Rows from block 5 of a small image classifier, named by matrix and row number. Rows with one number belong to one channel. Each number is 50 + 10 x the weight over its row's rms, rounded and kept within 0 to 99. All counts start at 0.
After each channel's rows are labels from the 100 images, of 14976, where the channel reaches its highest value: "responds to" is what is common among them. Only what is clearly more common there than usual is listed. The data: histories of elementary cellular automata, time running down. In brackets: how many of the 100.
# convs0: first 3x3 conv (model.blocks.5.convs.0.weight, 64x64x3x3, standardized in use, each kernel summed), inputs 0-63
# convs1: second 3x3 conv (model.blocks.5.convs.1.weight, 64x64x3x3, standardized in use, transposed, each kernel summed), outputs 0-63

convs0.47:72 54 61 52 56 43 46 38 44 24 68 52 73 37 50 43 54 37 58 54 54 38 59 54 43 45 49 46 59 29 46 61 55 56 52 46 62 51 49 43 39 47 56 73 64 40 42 51 46 35 39 35 55 42 46 44 59 64 57 61 51 50 49 49
convs1.47:44 54 69 55 49 59 52 43 37 64 36 48 48 71 39 53 42 34 45 49 68 37 65 54 40 59 47 65 30 62 51 34 57 53 48 61 53 65 44 51 55 54 47 46 53 67 40 51 53 53 51 44 52 54 67 53 63 29 52 60 41 36 51 58
responds to: 111 turns on (86); 110 turns on (78)

convs0.52:53 56 45 61 49 60 48 55 55 47 67 37 45 56 42 63 57 46 41 72 48 44 69 44 38 51 54 60 57 43 68 31 58 33 56 58 50 40 40 52 52 64 49 56 47 39 38 46 45 53 65 39 51 56 43 31 48 69 47 36 59 45 34 36
convs1.52:45 51 41 48 49 62 68 30 31 37 36 57 48 47 63 44 49 51 54 70 57 51 39 43 39 45 39 38 45 60 58 41 54 28 46 48 51 50 58 59 54 47 42 59 62 53 53 49 43 63 47 57 51 64 31 55 38 69 48 66 49 73 48 48
responds to: sparse start (60)

convs0.31:49 60 58 50 55 35 57 33 42 61 36 51 44 40 51 61 59 54 45 55 60 41 28 60 64 37 57 53 49 55 58 36 72 43 39 70 61 71 30 49 42 64 42 55 44 68 48 52 44 54 40 44 43 43 57 40 56 51 60 48 53 53 51 46
convs1.31:70 48 37 53 58 66 55 65 57 40 44 57 54 53 33 37 50 53 44 49 50 52 37 44 39 55 34 46 56 46 54 35 49 56 26 35 46 46 53 73 46 57 63 36 54 65 32 54 45 40 57 52 64 58 56 38 49 58 31 52 54 48 46 41
responds to: 011 turns on (89)

convs0.20:48 65 59 65 73 59 52 53 63 58 49 44 63 44 79 50 61 39 50 36 67 67 46 41 53 34 43 46 52 58 40 50 45 46 52 47 31 43 55 44 61 45 44 50 40 38 51 61 53 42 44 34 29 56 56 45 44 48 39 44 49 50 47 40
convs1.20:59 42 56 68 58 48 71 51 59 54 46 50 51 39 56 46 46 36 72 46 68 71 65 51 67 64 45 70 58 45 57 46 53 63 54 34 67 66 38 65 65 59 54 62 51 52 54 43 50 49 58 50 43 49 60 61 57 46 48 58 48 46 51 48
responds to: 101 turns on (81)

convs0.36:45 53 53 43 51 46 40 54 42 50 67 37 48 59 61 70 55 63 44 51 44 47 56 45 48 38 70 44 52 33 43 43 74 56 52 39 31 38 68 44 55 48 40 49 54 51 52 48 34 48 49 61 65 34 47 59 57 55 58 42 68 52 28 44
convs1.36:41 45 58 58 47 54 42 72 67 40 36 57 46 33 40 61 53 47 59 40 51 58 53 63 49 63 47 72 48 67 46 57 44 56 54 29 67 48 34 60 27 40 54 45 49 53 51 37 45 43 47 42 50 47 45 36 37 52 53 49 35 49 45 43
responds to: 001 turns on (98); 110 turns on (93); 111 turns on (87); 011 turns on (81)

convs0.14:33 44 47 79 50 57 46 43 66 63 43 37 60 38 49 44 51 37 48 55 37 50 58 58 37 45 49 43 51 30 59 44 60 48 58 75 47 56 52 55 53 49 40 61 48 69 49 69 41 46 40 44 69 48 48 38 48 39 39 47 52 56 40 46
convs1.14:51 43 60 57 43 32 36 52 48 59 42 58 40 51 67 62 60 62 33 56 58 44 34 60 47 54 55 50 45 65 43 55 65 51 74 53 64 58 48 41 64 58 55 62 51 59 58 33 37 60 42 58 52 59 46 68 63 46 40 50 52 56 64 60
responds to: 110 turns on (99); 011 turns on (97); 111 turns on (96)

convs0.2:51 40 33 77 42 58 44 61 60 48 65 50 63 58 63 57 43 32 55 39 48 60 45 49 36 37 40 34 38 53 53 42 40 56 53 56 45 58 49 36 48 67 64 44 62 55 53 39 51 45 63 54 39 42 57 45 34 52 60 49 57 49 34 62
convs1.2:52 46 64 63 57 60 41 69 61 48 54 46 42 46 51 39 52 37 54 39 38 56 32 28 57 47 58 47 58 36 46 46 50 58 53 57 62 39 35 48 67 51 61 48 64 59 51 44 49 60 74 35 49 51 54 57 51 69 49 65 48 41 36 62
responds to: 110 turns on (98); rule: rule 100 (25)

convs0.7:39 51 42 61 70 40 53 50 57 47 61 26 41 47 34 48 57 51 55 51 49 53 69 54 61 43 40 36 33 40 65 39 40 52 47 65 50 37 57 43 60 50 56 53 47 54 54 37 43 53 58 61 61 40 46 36 50 55 48 58 56 64 31 72
convs1.7:56 46 49 40 62 57 53 61 28 48 34 65 44 36 53 51 48 51 51 54 63 55 38 49 59 70 40 74 59 28 62 44 47 44 60 41 55 57 47 65 66 53 59 55 59 44 55 47 55 44 76 57 58 51 53 47 50 50 63 47 47 56 69 51
responds to: 001 turns on (98); 110 turns on (83); 111 turns on (78)

convs0.38:73 47 52 62 44 58 34 57 63 36 48 50 55 26 46 49 57 57 48 51 37 41 43 48 50 33 47 64 34 53 46 58 56 40 45 52 40 46 45 42 46 61 60 61 55 47 53 54 60 87 38 48 57 42 56 50 37 59 51 52 57 45 49 66
convs1.38:63 51 46 33 64 59 56 36 39 46 37 50 48 60 65 53 58 49 57 47 44 53 50 34 51 54 35 54 45 56 64 56 47 65 50 50 40 63 69 70 62 52 55 49 47 49 46 50 44 35 38 52 46 33 31 74 55 54 38 39 49 45 67 42
responds to: 110 turns on (76)

convs0.19:63 47 61 46 28 53 49 55 40 44 67 63 44 38 62 29 58 52 49 46 49 39 59 63 67 45 49 51 51 45 42 48 26 52 38 34 44 59 70 53 39 55 64 58 47 58 58 57 60 49 70 47 55 39 50 38 59 50 49 41 46 36 55 45
convs1.19:33 49 48 44 56 56 57 26 53 42 52 37 44 51 51 50 46 44 55 31 55 57 50 26 44 66 62 45 45 54 49 39 56 39 56 39 61 43 50 57 60 57 29 41 38 53 64 42 48 36 44 56 53 67 50 54 40 40 69 53 46 33 39 36
responds to: 101 turns on (78)

convs0.23:56 61 46 60 49 32 62 36 58 51 41 48 45 45 30 42 45 39 48 44 51 26 77 57 51 60 48 58 45 61 58 63 55 49 47 49 44 69 32 32 65 58 47 64 49 37 47 60 56 42 62 43 55 53 54 43 51 62 51 36 58 49 42 48
convs1.23:51 43 45 37 60 24 38 48 35 47 45 52 48 41 56 79 58 63 39 53 71 40 57 59 58 67 55 50 41 68 50 40 60 52 63 53 44 49 49 40 58 49 36 40 32 62 49 54 43 44 45 45 49 39 51 65 46 46 62 51 52 55 64 47
responds to: 011 turns on (94); 111 turns on (93); 100 turns on (85); 110 turns on (80)

convs0.22:59 52 50 48 64 66 50 54 40 51 22 61 52 47 51 70 55 53 50 41 58 51 46 58 40 41 46 58 38 37 50 43 78 49 51 46 49 58 50 47 56 36 33 40 70 57 32 52 65 53 40 40 48 47 51 59 65 51 62 45 45 61 44 39
convs1.22:42 47 40 53 52 49 64 78 62 52 51 49 49 49 29 54 69 42 41 44 50 44 52 56 52 38 54 50 38 32 58 48 50 63 32 41 58 40 68 32 41 47 54 37 42 49 24 61 53 49 49 51 39 56 43 61 48 43 41 56 58 41 35 51
responds to: 011 turns on (96); 111 turns on (79); rule: rule 136 (34)

convs0.30:49 39 56 52 50 64 48 62 49 66 45 37 58 55 56 49 50 56 50 33 53 31 63 56 34 42 62 37 44 58 59 53 60 40 61 52 36 49 33 51 69 63 46 49 77 55 44 58 64 43 52 41 58 46 59 38 59 40 49 56 32 50 42 40
convs1.30:53 40 45 49 55 26 57 44 48 61 59 36 45 33 54 45 48 56 56 52 53 62 37 48 64 67 39 56 59 45 48 53 60 53 54 61 34 57 47 38 38 56 43 54 37 41 72 43 48 47 44 44 43 59 63 33 66 34 64 51 47 32 38 39
responds to: 100 turns on (99); 011 turns on (98); 111 turns on (95); 110 turns on (85)

convs0.63:60 60 53 56 54 38 43 38 38 33 47 59 54 34 53 47 62 41 43 60 51 45 52 49 59 51 50 41 48 40 89 49 48 43 42 45 53 46 47 60 31 60 45 54 61 67 45 62 53 48 56 50 65 48 30 39 43 63 50 48 65 42 58 49
convs1.63:52 52 49 55 55 57 49 50 41 81 53 47 54 61 55 49 54 39 51 41 47 50 62 53 39 51 52 49 54 51 52 60 81 53 53 53 57 40 44 30 42 47 40 48 40 59 54 50 59 55 54 45 58 60 55 48 61 33 70 55 77 70 65 55
responds to: large cells (70)

convs0.48:45 39 47 65 55 48 49 34 47 55 39 42 57 41 60 43 49 41 47 61 36 47 49 50 49 48 45 46 55 55 71 32 32 79 39 40 42 52 67 52 49 59 45 66 50 56 52 52 61 61 30 57 52 48 47 37 54 53 55 35 69 55 36 57
convs1.48:31 36 57 37 41 52 52 68 57 61 51 37 34 48 41 32 51 54 69 51 43 69 53 48 47 37 53 39 55 37 58 53 44 28 44 39 52 41 41 42 38 40 30 42 44 53 39 42 46 49 42 41 48 47 45 42 52 53 55 33 62 48 48 68
responds to: 101 turns on (98); large cells (67)

convs0.32:50 52 65 46 64 46 47 69 52 32 46 62 47 50 44 67 43 46 64 55 31 37 38 48 50 64 48 53 41 63 36 45 52 41 47 54 55 59 35 56 40 58 49 56 60 60 33 53 52 53 34 45 45 47 30 52 60 67 63 49 61 47 69 37
convs1.32:59 34 50 49 59 58 47 57 57 47 58 37 67 75 59 46 43 48 43 49 33 35 52 52 41 63 53 37 46 42 43 43 42 60 46 53 56 42 60 44 54 48 58 33 54 56 41 67 45 50 46 56 26 49 47 41 34 47 35 57 58 50 41 76
responds to: 111 turns on (92); 110 turns on (92)

convs0.39:57 53 55 33 32 30 68 64 66 44 69 38 57 71 65 57 60 57 45 61 50 51 48 59 48 70 44 43 59 54 42 35 40 45 59 48 52 39 49 50 41 50 50 42 41 53 53 38 56 47 53 54 53 43 46 50 49 38 58 26 60 59 36 49
convs1.39:46 40 55 47 45 46 29 50 43 38 55 39 59 41 43 41 62 37 51 45 48 50 60 49 57 25 47 51 58 38 56 49 41 34 48 51 37 39 56 40 38 40 35 53 37 54 52 62 49 51 37 36 41 31 59 35 45 39 40 55 68 31 39 39
responds to: 100 turns on (98); 011 turns on (94); 111 turns on (89); 110 turns on (83)

convs0.26:54 46 44 50 30 52 48 56 55 55 45 54 50 50 26 48 50 50 46 40 49 68 66 58 46 33 67 59 66 54 58 51 45 48 42 55 63 57 45 39 61 37 69 57 35 41 56 22 51 39 52 47 34 44 61 66 56 56 48 59 44 62 47 46
convs1.26:44 37 39 35 39 34 62 38 41 57 62 40 59 44 52 36 47 38 43 38 55 23 58 54 47 34 56 43 42 50 31 49 42 49 38 38 41 36 65 40 63 50 52 51 58 65 44 44 55 61 58 39 46 59 53 57 52 33 51 58 49 62 45 54
responds to: 110 turns on (94); 011 turns on (83); 001 turns on (79)

convs0.35:54 35 36 67 40 68 59 53 50 44 61 59 55 57 47 58 49 47 43 51 50 51 46 49 54 46 34 44 42 58 72 18 65 44 52 43 64 38 54 43 51 40 45 57 51 47 31 58 52 54 55 37 59 43 51 52 53 63 60 36 72 43 52 41
convs1.35:56 75 56 47 55 51 51 43 41 38 51 62 51 43 54 66 66 39 28 49 52 31 36 46 36 44 44 50 52 39 43 56 49 60 47 43 39 62 64 45 52 56 54 55 57 56 64 57 59 59 40 48 60 60 45 60 59 77 46 47 39 52 31 49
responds to: 110 turns on (79); 111 turns on (76)

convs0.40:72 55 49 44 41 52 44 43 55 29 62 39 58 46 55 52 55 66 50 60 62 51 29 45 53 47 52 74 46 37 51 50 69 49 38 40 54 50 22 64 45 41 51 67 58 50 44 38 55 41 59 50 44 52 56 59 46 51 60 35 54 55 62 55
convs1.40:37 65 38 39 56 57 47 49 47 43 48 45 70 40 33 47 45 70 59 54 64 61 55 37 40 51 29 60 67 42 34 41 39 66 32 42 47 53 44 63 49 40 48 52 65 45 50 41 63 52 46 63 53 43 58 39 63 50 38 54 55 50 46 55
responds to: 001 turns on (100); 111 turns on (87); 011 turns on (86); 110 turns on (78)

convs0.44:61 37 56 32 41 49 51 58 54 45 50 64 58 52 58 40 64 62 45 52 32 35 70 48 39 77 52 46 56 37 62 46 71 46 41 39 59 53 47 60 33 62 43 44 55 62 55 55 37 59 45 45 51 38 58 53 44 40 41 59 44 42 42 48
convs1.44:60 52 45 35 42 36 52 49 55 49 64 46 48 60 48 53 69 55 54 49 62 48 44 56 57 31 39 49 50 59 41 39 60 69 48 74 55 43 67 60 35 51 34 32 56 51 35 58 57 54 51 53 46 44 55 51 70 69 44 43 52 55 65 36
responds to: 011 turns on (98); 111 turns on (86); 101 turns on (79)

convs0.62:50 51 38 53 54 69 38 45 46 49 38 65 47 32 44 42 45 63 52 26 50 42 60 40 57 60 35 58 49 58 55 54 46 40 44 58 50 49 54 43 62 68 33 73 52 55 47 61 33 43 75 45 48 40 58 53 62 52 46 60 54 43 48 53
convs1.62:54 52 55 47 39 51 44 46 41 67 49 46 58 74 52 46 57 53 66 55 60 45 62 55 40 44 34 31 52 52 48 57 52 44 41 34 61 51 60 67 70 32 54 47 56 41 66 49 66 51 43 45 35 47 52 32 43 55 56 67 56 46 37 36
responds to: 110 turns on (83); 100 turns on (79)

convs0.25:66 59 42 46 55 38 48 51 73 61 33 59 32 24 54 44 39 53 53 47 43 56 58 53 50 51 46 48 40 52 58 43 28 45 65 54 46 45 51 53 56 56 27 51 64 47 52 58 56 57 44 39 46 63 57 55 47 67 40 46 72 48 50 45
convs1.25:45 53 51 32 52 42 44 48 54 57 44 53 42 63 69 33 31 74 40 46 54 58 66 49 57 36 57 56 53 65 53 35 43 55 48 42 55 54 48 48 59 46 37 51 30 35 37 54 51 50 39 54 46 55 49 60 31 51 30 51 61 47 46 33
responds to: 101 turns on (96)

convs0.45:52 41 42 62 57 42 60 64 37 64 43 34 46 67 34 53 45 57 48 49 50 59 33 44 63 61 46 53 43 47 35 48 51 41 45 45 62 44 56 51 42 61 63 72 34 45 47 39 30 55 53 63 47 66 55 67 53 50 56 47 53 49 54 28
convs1.45:52 47 48 43 50 54 57 51 47 34 69 56 46 35 55 43 68 39 53 37 32 42 35 44 26 45 46 42 55 41 52 70 38 58 57 44 37 56 61 35 58 59 66 63 47 45 41 46 55 44 38 51 46 37 51 41 52 31 42 47 39 41 37 46
responds to: 100 turns on (90); 110 turns on (86); 011 turns on (86); 001 turns on (78)